From a checkpoint of a small image captioner: muon at rate 0.0092.
Rows from block 6 of the image encoder of a small image captioner, named by matrix and row number. Rows with one number belong to one neuron. Each number is 128 + 32 x the weight over its row's rms, rounded and kept within 0 to 255. All counts start at 0. Numbers have three digits each. After the name is the row's rms in percent of the matrix's.
After each neuron's rows are labels from the 100 images, of 14976, where the neuron reaches its highest value: "strongest on" is what is common among them. Only what is clearly more common there than usual is listed. The data: drawn branching plants. In brackets: how many of the 100.
# fc1: MLP up (encoder.blocks.6.mlp.fc1.weight, 192x96), inputs 0-95
# fc2: MLP down (encoder.blocks.6.mlp.fc2.weight, 96x192, transposed), outputs 0-95

fc1.82 104:141116159110139156104110138181181169154134081202097082092109143073085154103086117104143136109133138122213150124067133161111162118138142157144145152068148100158127080081079119119088141174142124111150113160194203110117092090121134205086113139111137105157118120111083164136113089155127119139
fc2.82 085:137142132132111110129161143115075083173144106048138200097115110135174094115102181176131143132192100114062151104171144124113118156141128109143181112143050127108197109200146128117096138105109122070092163086068149114153104177139138076166122094143136155095105145127114138109136175108123092132
strongest on: bare (39)

fc1.15 051:087073162163138132155084099106106167202156131110118150190141156096127130180157121146070094108079077141096149156134099154115127157146164094084120107099134122170092154078154111124101163177126090105176052113133110115190102106083174083099171130148170094155148119130164185104147120143151110125
fc2.15 052:151135124063123145164185140136131091048113087113123133082061107167127156077111178110178115130200167133145125107116178109184141122142090176164149082184124118103152101136120136132136135073139168107102200131155135153089183102141103166133078121148118176117138135110102091147099149103084160107
strongest on: green leaves (52)

fc1.175 123:152111067074120121119148135124046147091088129123137145127143204115153128146159084133095112122133161099073144118173178126119126138139096144086148097119098142088137071176100147112197136122171139129103140051122129165184146094144129079118244113158115150164155111123091109149119131147138153156
fc2.175 117:109119115110175122126117107086210113179154048098097099129150026123129131113161133106150109130084108146145088103168121122104136151192097137141100087124143121171153154157091091118170122176078150133109183146113139077122141113108103178159118135126129144139160138149090159210176120077148115169
strongest on: autumn leaves (62); red berries (37)

fc1.124 100:129140177135127208116134160130138185073161095078127153095037112062140091109054078164128131167135142176149141180129133059097105122168142069121105109134065140117095147135136093168126120097153099108147181108161133150136176114155145144150098104131126152096102142087127097151138164153153124155
fc2.124 103:067167093133112115116183170129152092109143156148135102094127111120111098240145161105104125120074133079136114146101069147152170127151163121143161065156175100175119097086130104109165137131138167100159107095138143140127157094151099109182093135162063129182133172123151160130085141179114145074
strongest on: two-way forks (74); autumn leaves (38)

fc1.29 071:108139111102133111127169143155161170080113058138158104070127138083118146133174086148137120072107133161153126099110100129080096166141120116160148160136123117146100145145158146166094091078147147152146174080199104099089132141108079117143045163101149080111080133158133125118170166140123151233
fc2.29 075:137145159104096151135106142104133135145124154108102149171154123132105099137100099150122142176187127180110120097170184100138101107127111087092107101096151144090153120128112158098133158142127109114099109212054168160196161097158185134079192056146093137161148097084115120147110136068126127049
strongest on: red berries (40); wide (36)

fc1.111 069:103239154098086138090139116102132118150121123142137133084082124128141143088130103125203106114199189068122103177144137120127148102129127128128148106107118222124180189098139118173137177099117092163083128126085162114163129133127101147107149116085130106132063176120116123140149148080094142143
fc2.111 076:166028104129107123162143132146133143105140162154082110132147107101117099144101175173059101103127065208124127084123110140163124177129107094126100125166176062121072106155137129070089069165148123183137106150155120193120148089125115111152107140116152166134156075115097157094112100132155123120
strongest on: autumn leaves (47)

fc1.118 100:114137086047076112123105108137124150078163149120115142125190123136148137132140145159189120163125195154211076185147096107148071194113104118099172143168124061113132117112092103119099149109125094134187112154073153159167127134084140096129120156085138107066113172124120155125135150091153135139
fc2.118 116:100127131191152075142138099112141109141111123131126134194131122073149198051182089077121150152106130109127140135144143124115110107132124134124090084134159175184150080161055112131128148145063145156110081129118097166158110100112131234157089135117071157127127156133116131085106154158093168142
strongest on: narrow (68); bare (62)

fc1.101 081:142112167177127126125167142103131162139171148162082128100045111120132145084106088124180091113131183100114148151116133151140168126133094152112054122135205137043200162157110160100138133082125158077138128127088183127149088104113139147056177115156153131106106113108070128131143128117166155108
fc2.101 092:173073143128110104099099136109146086113071147091137138162191109126155145188146131125095102114127097070169111073168057094131124156085186108142158186121168140121100131125146110136103148131070120161116124163150097175052087081157144142166108137066133149163121116150085166092129089150158096153
strongest on: leaning left (46); autumn leaves (40)

fc1.25 066:085135165083126134118093117135141156117056116166120080132152160164182103154169062105098145041142118135156132163134120170127149077122116101131109174133122147086131152149171069086096067112132116131131157165083115133125119158152146221101147116096101143102153100157198083105175113135148165117
fc2.25 065:151106115111124139124130160175120135184130135149148127118104103076040145159087182157166122198124119171137084120108103090151139127113138201177144102085099114156120081131114124107110070135146176127153068154119132074143128086089084057187138144139170155156178112105103128158100143150121074150
strongest on: white flowers (86); two-way forks (69)

fc1.169 129:093166029107146130111134166165149148094146085136124138157079161126118129195154081101151102122163136092082145191076142105165149160130138126100098099077140089100123214138155156117124131115065080141161104160119096147160086118100165132138137183117134162106140114143135132123090119139209087138
fc2.169 132:116091210138137111132130104127137143136096175129118108151173128099173094174132126109100117122110181156135099070116117153118086120145061095184147130129109139180118066117127101125091116124175163183162163087110204163119178124081117151081093101181185145106074130137110122167139123085070123112
strongest on: green leaves (99); night (61)

fc1.172 104:159142137122158138144154202128141101129135216141129132135127168203108136144183085111142127108110141109142142134105142106126164093109167140157088105106096160125084132144141172074141145112154090092186105156168095117116082081091116163105053212088149117174084130134102129130141095105086061144
fc2.172 103:149093105191165134198131136116116163101199117121185155117126127176066136090141108191103126066106124125100065136176076125125134126176088101085095154067142095150101130093151123147157159096158092093101160149148147135105099155124121165132132104153161174090125107090153138122073090195129151116
strongest on: night (58)

fc1.165 080:137149127144144113187140135073128159087154107198152141070109091117072188092109150177101168126120079159119098128081170168092122121139108129171155123091087106103126178154134080167132111172179113089129194120145097133139123128136100169086152119115088090170135147068147168098176080101164133106
fc2.165 075:101116120102142141123091093111135125219108071142134141097138137139098152118168165178148090136092124067178132132105120084143080199107152143171094149087133074118167054124139145171196127096133082095138142101116165135073102131173114138107129111163147102137165107099188156131067178143159126136
strongest on: white flowers (85)

fc1.40 111:124163139117172190124192097134159087145149137072109140182090122087147082067153134123118129155180160121109143165158141155092164137117140182105144167113159088116104127148116126126127120113124142139121188120177131089037164079078112123093106113110154109169086130149109063121099148163144043140
fc2.40 101:000167126146124153103118083093125186070150116134121098131114157138151125178113143169130122129144129171133187119123095143104122122155094168139116118162137164155151132138101107111097115066144124119120060161082198121128182142162131099127208150107127062159126142152094093114113176117123120120
strongest on: bare (100); narrow (40)

fc1.45 067:149115141109098056153180095062159120185142177119103174205132126182119181113095112106107139106121170126060112164108136130100077086115111112100112136125181086146094069138128145121183127140131131155116193165149149134129136132132133113043119104146108143129151136123094155091206090128108136151
fc2.45 080:121136168118154155077123118126201135101153139126121105145181156127134107118098151130107085131098092113106140139144092168070146149097177154117113124208097165160142096094061133067098144094138184154115071104077129114122113099124129099174125124122118121138101147160250126111113136087133140197
strongest on: pink blossoms (38)

fc1.167 126:110105143121093147147155120153147132169143081155092089044163091126163092109125152157148127153160149119112185135140122092062120111173113119112110143080093176175134128108096131135132142171128098100190158113151157118069092083179154097096157162104166140123122112028097148163142128212114123121
fc2.167 125:155140049155179153150117110117127134140073167165087119103106128141182155141121113110089119121147081144129036130090162181071134149163167164151202125149125165110126153110139099131159137168120144102119151158157131110193169073176141126093140125074089159104118153141122116136170119054138077112
strongest on: white flowers (81); night (44)

fc1.110 101:104132159103156159129101082123159150133202156119092105173160118077127118134135099118108119114136195090138148198131086119134154113082175128174137115083116104113148136105195183127144120103164097128178129137152119137122075069150141079118106099058084142148060117149115110184143115073106165183
fc2.110 102:104157164079156072145135138153112103131057099127157112103113138205161097113190147092125077126131117109148070112173145169108188139155122132152127033144158127107105143105094124082172128150115198124134167098067153110130118103100138151144130135169148137133171102093184120131191154109144079124
strongest on: autumn leaves (41)

fc1.168 101:208109120119154140200160088110179122138147131105125027081159130082160136099092162150105149140124157106157132127133156105048131112092196132108125127083121115138093160083144121114185120106172109125121168089126112132168130167172098099103049151127179163137114123090145113103131140128134170099
fc2.168 091:030118111160192129108190141108154177097082169101086130199084122156127069151125057129108138125153116102155166110144138109106149106163104164118175159151119172097096145147133103131085103126102145113131150128135098160122152097126174083177121114115111140104138137106087215105160142166085119168
strongest on: two-way forks (68); pink blossoms (65)

fc1.18 041:099117131113182091131127152153130124092188132108131108128139195089149177093115161115098127093119116166178119186162141152127099117094096151138082123060080108157153112119127147056129121114203108087157142175149128113166126092126158153149143132116175033090130167053138142154138107129088130171
fc2.18 043:190127078118080140090119125121130161167097103140132178100131035149143073143165098117148143142121141093078161067098076104149157141188146092143147155172149142118150150166122095206123094128099112154117121066129131138103141161137116122089122109138109216153136094189129120129106151107191118097
strongest on: night (59); white flowers (51)

fc1.5 105:096162114200150142105136158096156088114100118081136172116082084140106118155124134106090087103169100166170073156126134093098146173165165173179156084099148132190090083118094109135132064114161136105150142067196094132136176135122139074142165099097134147138159109133181185114123116093150141107
fc2.5 126:142122184140092177169119104200085129106143137102194109141167132171135115108145096153190103068065161092183124122119139116112146100130149055081107179176105115120130151078187129140101125190119085117137147119084161155137080112114116153082166070115135148167117129113144106175124121139096105166
strongest on: two-way forks (72); night (55); wide (42)

fc1.97 053:134129191148095115185101151135178169216090171096188143125120136134146122108073134122176127156112153135097137171182160102143129136112141128123140160093110123178113083070139121124076175111103158105128060097038094121111074116114085110154152152179138109114064092140142126122123148133110113155
fc2.97 057:149094095115159164142178149166121072080150073175113106138151166070126119130204147141135097124148118059162132119101099131078161149132106135122133110157147091106117179143183117130193059128154107147107161142193167111114127116147065157116071092079139134136209138135126098122169136149142154136
strongest on: pink blossoms (47); wide (45)

fc1.137 075:122137171164113130091140109189170105167152105160146120115071061150105146108124134170172113058127148163054137131136180131111123158098131116099107098122087154141151199130098111130189140103123110071145145086062129155167201070112085155120137142059110107134130159117162091153138167114115142124
fc2.137 079:089104117098130102131130134113115169119112097177087141029139127071129083235166134118068135151120079165149120072102075109135128086137110089179130137123146103092185113116151167114118132113157120210108080166135115163135134147148147116108176141178114162156110095128120094092112129136162130151
strongest on: red berries (41); autumn leaves (38)

fc1.103 116:142094121105104126189134144189145173127151140129142108132156144111181115108136125106182134116216142120123139104079149089128160177112101145104051145156151052057109134129159081115141131136139121160138131112099152121086105138113060092122094119155165197142082081175110159135138142066136082168
fc2.103 113:111162161100095146128123165148155161188104091107137132090146117122124102200083167123115182100210067124191098120107146181127105103106136111127169122128088119111105136135130133175092088154194077155148131081117186124180135116107095059164157159102092177137128165122136146130143093126074128097
strongest on: bare (57)

fc1.129 102:117087122191156191147080135142089166114146124197050113148103141103159123122121108072209105130163161138123114158126122141113096114120079157100133096138135169101156130130172154092140145116110108152153160127073122180143067076134109146105130108075107145108168090180060100163172123128176143104
fc2.129 098:052158109104130120077180120156140126131054171132210100079190095099174115149108209146060141149141112116169128099105146177074149138082163168136078159133133120101113136089163146107110090171124142129140108109141145117163104111162091096143156131148159094161095155116141102101158157151138090114
strongest on: autumn leaves (80)

fc1.23 122:064121159115172119150141167102116161139083119156100133155153149118100122088161135132100116134145144069100164164096113182099089188100099138092182157113089138172063171105156104128091140092096058126143132144065149141169137132207146090124088157073162176128163114095145154140164097127157092129
fc2.23 136:128147097179180129139143118094188115007081148088076127113167132107138120104108154140123149129093148093104164126120074124123151170136171191055130103122114126121150149134141118113119143167084134083191166124092147108173194146105168091106119125108147129121146098089099130159116201147160135126
strongest on: white flowers (98); night (79)

fc1.187 052:075170224103215117155114120088173130156061148098079175126109129103123097169160102190142058164141141164126145169127168101173102121133112047074126068081107129125123150108104145122093159119153135131120117116106134107098116122102135099142190103135135143163174143107139140099138117146129154147
fc2.187 050:165084066156057179176164143130121072097199121155183097111124103137114126123084149046098209075158122104111155090129090146161127185131109180163129161150142082136164119137151114154156121104101120077131138122143149158135140087168088134155096128150115136090110146137144114147138141077095109084
strongest on: two-way forks (73); night (50); bare (39)

fc1.1 095:112140130084081095131148173109152148123093174112141143161139131125156089246139068073128102131134154176085076114150078128162091175092092078089140109131147154156116090153093182174128143114149102125135126118166136111155142139075114159138136118123111179058179123136084067125139142159120110148
fc2.1 092:160130157107145141134115124147099135153107089112120171104118118123156199096099190195133161157100096133148150120028122163121119088166150150131119117136082191117113101089115089126108151102135111158086124083112135106148187098162066108162117180112186070155115175133142132172133093083097188127
strongest on: narrow (40); pink blossoms (36)

fc1.12 108:143151155121202133159074143145119163037143110134165101160103165108158132117065126105141092124107133087159127141123126124114111138154119115138132082060072189100185139165077148105122097169163120110113103077142106125208125146108155150127046189141119133117132150078107100138156102152162125167
fc2.12 100:139137137172088112090207119128109175188140137115115142142125058087134153106131105143157101133087091069126155137104132129207141122116110124164114088167087096161132074128118113164148155071163129134133133101085100081113126138118147082116065105185106084114164184188113126168063097131152160144
strongest on: wide (39)

fc1.88 097:133115131106055137133138089180147139126068147102157122137139140139092137130068110181229117158149190111175121149189063180087095147105116089149129175132128140124112133117088077140098088052093114146154123177121105150173100059088148160145123123124135108143131134122145130110191121139132123103
fc2.88 099:122098094203106075151100109141157149156175101147135122177190128102143108133115125135164074168123121140181168133144135102159105105083118099155127087114141149185111122121110117103106080129093139163136096089137100200111108122127148214121149142129088067119167172192119164057135153095079108149
strongest on: narrow (44)

fc1.94 095:121147140078141077086189116146147114156095107048174109124184112122115116092154171167129105123159130175148125141125132114119126066093063088127197133108104086143131216103124042118138172120114094100181147142119139131136135052096163154171135107108150159110128119135153122126124124177159093127
fc2.94 102:165126125143132115143127129125105156142146107176127192116055133169160122087111116125133147162102095112125153116090061124145157175166178179160092129130122145052147056114081160155126076085156151164129163176149131105140136148199180092073135144159145085115138074132168075104160111100156131142
strongest on: autumn leaves (99)

fc1.117 115:157149104115141122150119094165132138094173103112113161174122160102144135093058150093178118091142145106086115123111118108121108154169122160190180126129140133161156086127091114044097171157129094097123142133159106118185103066112090115085126201160155111192172124101105133167196079111145108086
fc2.117 123:138103096078145078157098157111104155140134166093120172084097068173099135123139147132098141118141126137169112058164165145116140171062120102180081197109121149131155131176096153147125138110144160144142072133105082129082144194141084101141173116093123133115146121129147146098041160175081165109
strongest on: white flowers (86)

fc1.171 073:123102136095192117148150152135122091129114119183068124054140153191146140141140130123218168158176142099092115124164144130066116160168148172098068149108133127109135155090149077129111174152129170110108097098164088127154091173094066115095128155107154152164098142096084128073143113086125159122
fc2.171 077:095122123161119143123084114078150122168090105148174076128144140096146120164065186132094150077159130159144155118075158108156115164106152133128185112165060084104118128124141184098179122134152081100177164207092161105101139104156168125170074085138140130081153109104194107104148141113140109130
strongest on: bare (39)

fc1.159 136:134101133101123141155067123194133147099162130131155188120094124204086140116120104142107077110111134114118127204085087101142149135096163080095069169149089173146122115154155130157086152103175116142134158087115139093132107145121160133052163128135195183132131110080091125108124136167091083188
fc2.159 139:073157139111150161109125160108127072097146154114140120140160120160032179151108086156131148123171149099080156180097133093144161193162155092076106141112158117128133094148142135136106137128180143100132107140106036126129120164216124112110117156077154134196137089160128137095160077135129111104
strongest on: narrow (53)

fc1.69 137:131158121100145120164142128135103119098139166166135112143129151108106098110095092144110084097106161043100140138154086166221080094134136155124139117100089084102122131104096129091162125169164100112139104127177129080163138113115032124170129127171120208125156122129175131180166145201130105161
fc2.69 117:143167121125127167141095169132158137173113087106130134147154153109135141093144123118181112108143124073076091090084184095089203110141095125128086113131176133187118106110157142126196151116132118103156095103086130177089121125092147151144140104125155097077121237155091136143073166105114181084
strongest on: wide (47)

fc1.21 118:119179130111094120097106115038091146129133102047168133132082086161161164134142115173174091116161124158128123143132130136117132162137156136123143159224132151103150085200146141149110117115064142134087109132091121129135154121105209143105151118146142106026149126101105105174120083143134142125
fc2.21 104:089135101147173133060139118121115144152117095156095114181091109072091178172121143059165098098183086127134101069120172107120153146163120138171181112052133084176096181146112145116103124183167126115120177151128162119120131105157129164153090172095113144115115106154148159100088187126093093142
strongest on: red berries (37)

fc1.90 129:154160118113072093141113128084142107126155128123093067112177127122157120117135148134111117138158159061161141209082150105075184095136162133072138110107106146112158119181121142128143109079154104154130185070141111151098172069101095126168089146146146122144058145086157149163136201143178132089
fc2.90 114:152105095132111162154107129155222135119102142101147080160129176147126110166097116110144123169104128132137146084214117124105072096102146135104097136175144063125146153128110079119147103064178155141126121141121146120140096127128151115160155135080166173097112095094183086128199102148150056067
strongest on: night (100); autumn leaves (42); pink blossoms (36)

fc1.128 109:153125077114139065091169121102135150129104154144115133161109122141127182140080166127175127103171068112144167118132153120100132156165130136127191169121122125077104082163109196141160202131138148098108134121169146124093147152078106121110089099141166108093131078081087062149134154119171065200
fc2.128 122:113086161154096154078109127147076075132185145132151077127104110187144128125161115095111074196157164107105065126146153148034158116107193139171152141115179103116199092139107145097067123104137145152087111171111118147121118110144135141136153130111180108126185154098157125075113144125093109135
strongest on: narrow (52); white flowers (38)

fc1.163 108:126102153099179153093138142194143096108140151151136101075165137130127105109094185076129089141130130175113132158178128152139132086164110173090201135145063090171093121071153153083136133141122131169113177098111109186136071132139112122074076174094156141091134146160126174136081068129127093137
fc2.163 118:131111128097164103102122109141122078153135131121111116137137123126101104193158144143104147157151114151250153083148156150174164097132114153102167061129124114107100185103108099109091151141150110114210105103112146133135118108166134038145189139102093129095074119156156153133170147059110110105
strongest on: red berries (38)

fc1.35 056:126145150164098060065121148139133125072139100139188076087098123147134151110151109134142122102090107098136151106081091142100130145160113078160229101148079133124138120123173100116155151115147115141094178146144122100130097191107110131133159182123136112165088130064114114146167158102137219185
fc2.35 061:141134080099132134172120112117111114169099143131079141200167194093133140140126168107122137142209135138093089160190178128109100079107112152133073162116138095120158143128111218138121102135117127157138121126089142143138183101149096142072093099105145138122144111178139137117084121164091025098
strongest on: pink blossoms (43)

fc1.67 057:077158177107153097205105055116143166097097140107101132142125178082123152131119104119084106116122086145128084151094091168100105128184136116155162126135040110111138108120146092185154113197170164133151150188098095134151143123109126185135162079114131155120144166105120192094152110144152099096
fc2.67 069:168089116114135144085152154112112031141188096125143165021085099137135143143120141097165142154127171128155096095130148126164155123094176164143080125082175113099167093151117125113117144072093118183115143142122145160079154133177164117151088155139162115156121115062156150135084157095086146135
strongest on: green leaves (45)

fc1.191 095:147135074158171067081160143113111097115037122164209136128100163092158107144118085155090103124107167081142168126198144113114176152146071150133129138100178125094133117122142087113098100093119171062121122156164169130125135085102172170089116119182149103130174103145115127093137159167121143131
fc2.191 115:151144171110108162169141121105160090145140130083096105129129099131077166142140115104092184145149139121223089119126137119130107182122152157112118102144151106091148106117140176111126141151099132142175048110153162074110146122121104092133253070095107129158100136119111167170096107068120092111
strongest on: bare (55)

fc1.132 122:111183096150095111183200133141092144103123084135126098119155171144127139058120126139091150152109127088113163189143114174164071117122182096082159157151142180094123087115135094126134155023119135126154076131116145126159093138183129153125099125146158131136124073106088136093144098171128095189
fc2.132 125:091145160144098132135080106157114119099139141121142125133131137090134138168109140124075152176135137153151120124142069086130158048128120098183061172196157086110151129075099153141122118041157154121117127119178101177091085146132095141149146066125062112191112110146190112149130164143086151136
strongest on: wide (45); bare (43)

fc1.142 095:088103142117145092096123151123102110113149132132123146139126132173099100163092139119132098094155169123143183190083117188122190095155143124058121127114098102167093169112106244196090148127099125086155105129142061164165090135089123093106124134154130140152152148162145109113142142073126069167
fc2.142 093:109117160126175208128186146105193146104115137151090136135112133094110143081125134087113092165098121149079176168129117097112065196090134153202126086091100174118114056145133062092067132123141100139141159136133174118118166146119138130144134153108140140150076127146117147150084095175154137076
strongest on: green leaves (100)

fc1.96 117:121129211116113173118153164108118087080114160046126126107139158147153098143108120141161090155100139101055146102167135139181164118160167127136142153197116134163102140162065170157089101109165097149115082116113131170071103100123168136115155141173136105061124105140074116096128069126170128152
fc2.96 115:153082095125169052106136137143140152163106158157121116135105200094107160136101109121052122119071052144140129162172183143150115127153092180123173123116144127129118194114147153145170073163165113153148160092125126123154104099192120136104092108155110100106130062185097143092155144152111176106
strongest on: night (77); green leaves (41)

fc1.55 095:087111148114179106148095138121098098098145173184139098144095137059109133206138178093175100106154093145168133175126090099097068167117128104128146152106141184170096111193084132152144110097169117097132133117120148123140134132168131073131130099087158183090067155118150131102160110059145172152
fc2.55 106:146090161115115095112133098116172104129103145093106156172106147196107094043105080109126168150103178094111065156093143148114139120175188092114134086150122144136150123099156136121123200130218088129121095169122112178119151123120126132066118104121173077173164141118096118117155100162083117164
strongest on: narrow (69)

fc1.184 073:146089124120169106115167107119111142100170142164162194093187082200171108109156101141062112129114057138181163110094083112107055095128134127084127130150095168071128089114131138125132126063116151134135148146127136147176134109080068130139144127145160139092122149120148202132135100168154086167
fc2.184 064:178138139123097134116081170164154128147098131085181101162197147107103134087124156114159138083148183107103110150130134119178212152143142123125121111100162063175097131143125187114099114156195132136107067083100151105089147146166179147150092105061057103143109126095101127151096152105115133137
strongest on: wide (55); red berries (40)

fc1.125 083:101118104100153125069161174133149027198132159130111096148125145135158111125122142126197106160151151136136191068187170125198154142147134129139117164140125121104120123081075126109099154063192118104129110132145118153101118087100160138120106090118128152158125125080095195107163131082103084112
fc2.125 080:178138122142156128143087132179128130153151094129142098090107146153122129199162138094062208108197111114133130185112135158128114114181116130156170101157167136126052108154161118084140045165141134152110143115125127119095166130189103062118144185143160106106094134114113099198109147095135138130
strongest on: green leaves (41)

fc1.170 102:122142161074088140119143076191108056136140146133104125111165148131093072117074121220123119110143153128135133129072105143118101112088140130140132198138163121096094157126174160151103155142089119069089124132137165112137135077141159137151128136138213089139074113112110147148201143153112116199
fc2.170 091:131157077141109139196100136156111147083119118160181109175132051130100143089161122094151122134127151092167187111161120119125162135118105127079126092138171152101115090108132120088110191073161170147151076129121131109168072182167234129096102091104110112131166105162084107143129153108128111149
strongest on: narrow (50); white flowers (39)

fc1.119 127:092135129081136081131166097130177183085117148162167134109091125076164120142082139090131202148109153096104143120117093114051092127181029155067085132089118164148120154151138162143141107116149155140161121149136142105147090104119125132132102137161207160110134131090143113101185182139114161102
fc2.119 119:155082094124177054145137120090119150141112134079111120166098141104140107139133131140112148143074125122075136125166155140109181178163145125103172120162162068093118146089121169104182195154093124089080165105181110113101098088113144163081170108124116127129164106198099133114207130083165158103
strongest on: leaning left (37)

fc1.49 101:138122120108191118155198132166075173112077074166110186091156129093161091123094063114126103122120165134090147114132130170142151017143122174095171109101130115193140079136136124145129082114145090115148140147118128142189122135132125132160118124089111217132084124139104130108159135125159148098
fc2.49 087:087144157133125185133136088056131143050090130118092090163163146163132172173145163139163147149135156120135126120076141109119129161146202112156135161092127116116120147122084120128131147138116187091149110134104122127098139103097219091124125146125127133104091193158137174129171166106079061049
strongest on: green leaves (52); drooping (43); autumn leaves (41)

fc1.22 104:105172175086165121184076147121166162106152114116082174137071177103116124174107110120134133115134167108149118215128114121090089104130127094156088147039158097105160164129151104134098137066125089160164170116096139131128145153088128115126182108181098167070120145132076118100175104159149119139
fc2.22 086:101082054145117156151214123138097144156101138129108133171153087122112080150181114111121127117127123147155105095135109161152151132160094170129147086131132101146137100140103140146123141120099146085090049128116147121120132104159151096183052080160185096136137159133129150147125151137056120013
strongest on: two-way forks (74); night (49)

fc1.48 054:118149089127190098173103129133101119089184113099153098152132126121089164131147153142086186103116109118161104111073103095081142114132168127126170140090079157152145134092104131100084131071161120143083163135084131167187181131126126184162105121112123050138135135059117144144197116158201132157
fc2.48 059:150093154100058139086152085111135141165095155151120158090093096144195116103172098139116098127097127147111153169166151169189142112142104116141096146140150112104114126225137134188158114158133099103174127157134132083083070158139186071124135127145163167096120112161122111120085179123058128088
strongest on: red berries (36)

fc1.2 133:108154077117147086095190162126074124137128120117110062137140122161054104139127078114136128156207142082078145138089139170098139097152170085130085136096110075145121128181124135150161143160134107095122113158153077149146124111153176144149148116121161192137184179130049164171084127117133112136
fc2.2 130:083136156169193167135113223134125095118114099086150114136116079139094110218144114162092151116095123173127132119127150120100130171200038147133134115085128127139170128119126082130122163106095160125122115136095150085176175142109139121136056150126146155123127132124134072117063140081107095098
strongest on: green leaves (100); night (68)

fc1.148 105:155107076131196084119078143149117150113115103126137148056142149146117100086225109135105159076092128132138092219152101126176139145109149152122116086089183114139147111057159188125144127140090139130109140122154109144119129074170180116155110186088142151141138080149085121104141086120136149137
fc2.148 113:126156145134111138099176135147136126134114162149096131167072156155110132163135153181182120134106180160060170085124091141096126163182161081096145096167099150094116160167197126111077130131093125092103129130146140036057122171102147138125178130108148191120101132058094143110103141115141128162
strongest on: night (51); narrow (40)

fc1.177 129:121173155145101190146122150113124116119144127110134164070117124170144134133156136144211122071105172056147180158129145162157185083123075069088111108066126155116159109157165096115155106091118126116130159101112112158138135184127094090156124085089156070074127148145150139160141055156130097151
fc2.177 116:100168071125083133165100135173135186106102168182112147199104130093093106146144148116114127137106127167132157154114121043126112196140147144114071152155102176133111048121113117137125126181101131129115101100159164102139075167128119118125099114197131154184099078063105116160107122125158173131
strongest on: two-way forks (75); bare (36)

fc1.151 112:076148081200125183132153131149152155164080077135107106090103081093110093138134087092113156125130029116128147150123120125122104191127133126079155062162157166167160126129145158173123123198155148133162119129142117114154131133097126126153065122123169111145131061101140153144144123071114077181
fc2.151 110:139134120052108137126054151101162147098139161115098162177138170114120136105104217113113153142157148093186116097152095167141135138138111137182130158119077117144106153125117125123150158092029132096159140091101132079146126111094135156147165106106088169132105135177128117168098186158122172052
strongest on: pink blossoms (48); wide (37); red berries (36)

fc1.106 062:136150104174064110146132081135127169080126153105124114113133115073152162102127146114090174087202144127071068162198111163151133103130122151135046163139106092171135120126162110148148074148134122118098157134182132132217111116162142110127016149121149108132134156119136124167129133126114136130
fc2.106 062:102115151091150152131180154068136074183102101172105144156101138172129107127110085151174097170018108124152170088095140104125155137123117110116192108078160147097147142153076099113109172099115148167140133115086086130051098140105136153124200102147105175125134084131101144122154119120159112154
strongest on: autumn leaves (51)

fc1.153 088:127070136123130157055171141169107120113101115165169127149118128140152076163140124122180165094089107104147141111200157160117126118161152197127142082125078088121111115110120061134154077102164149116188165113177128131162068127137104140066106096126114140088157103106187091175149155083138123082
fc2.153 085:045136169128160022127145128110168141119140116157121079110115154092091142163137103115130155137152152100130107148149088140199148098123083082148125094077138142112127105128160136133094205129090129109147134095079122089127098164210191072144128164154151149168115156174113156075128119136133122118
strongest on: autumn leaves (68)

fc1.38 106:114168149121142116138127116175116164127099113158144125161145169097077122095054148154119178127123129085164123115095093096071087091134125143022118170172133060115167138182097132133098151130131142154161141062115150154158074145123135106096112131125146125153166114173133056172116126161132161196
fc2.38 119:166137169110121161144112134149140111142157117109163112124131143201145159132149112109151116072167106166116091131139125144159131097080087091190112125120128156104102127155177078141141107196101144188198163046132056143121162137151129110149147119120059084091125119063118079121091136144144068163
strongest on: night (82); autumn leaves (43)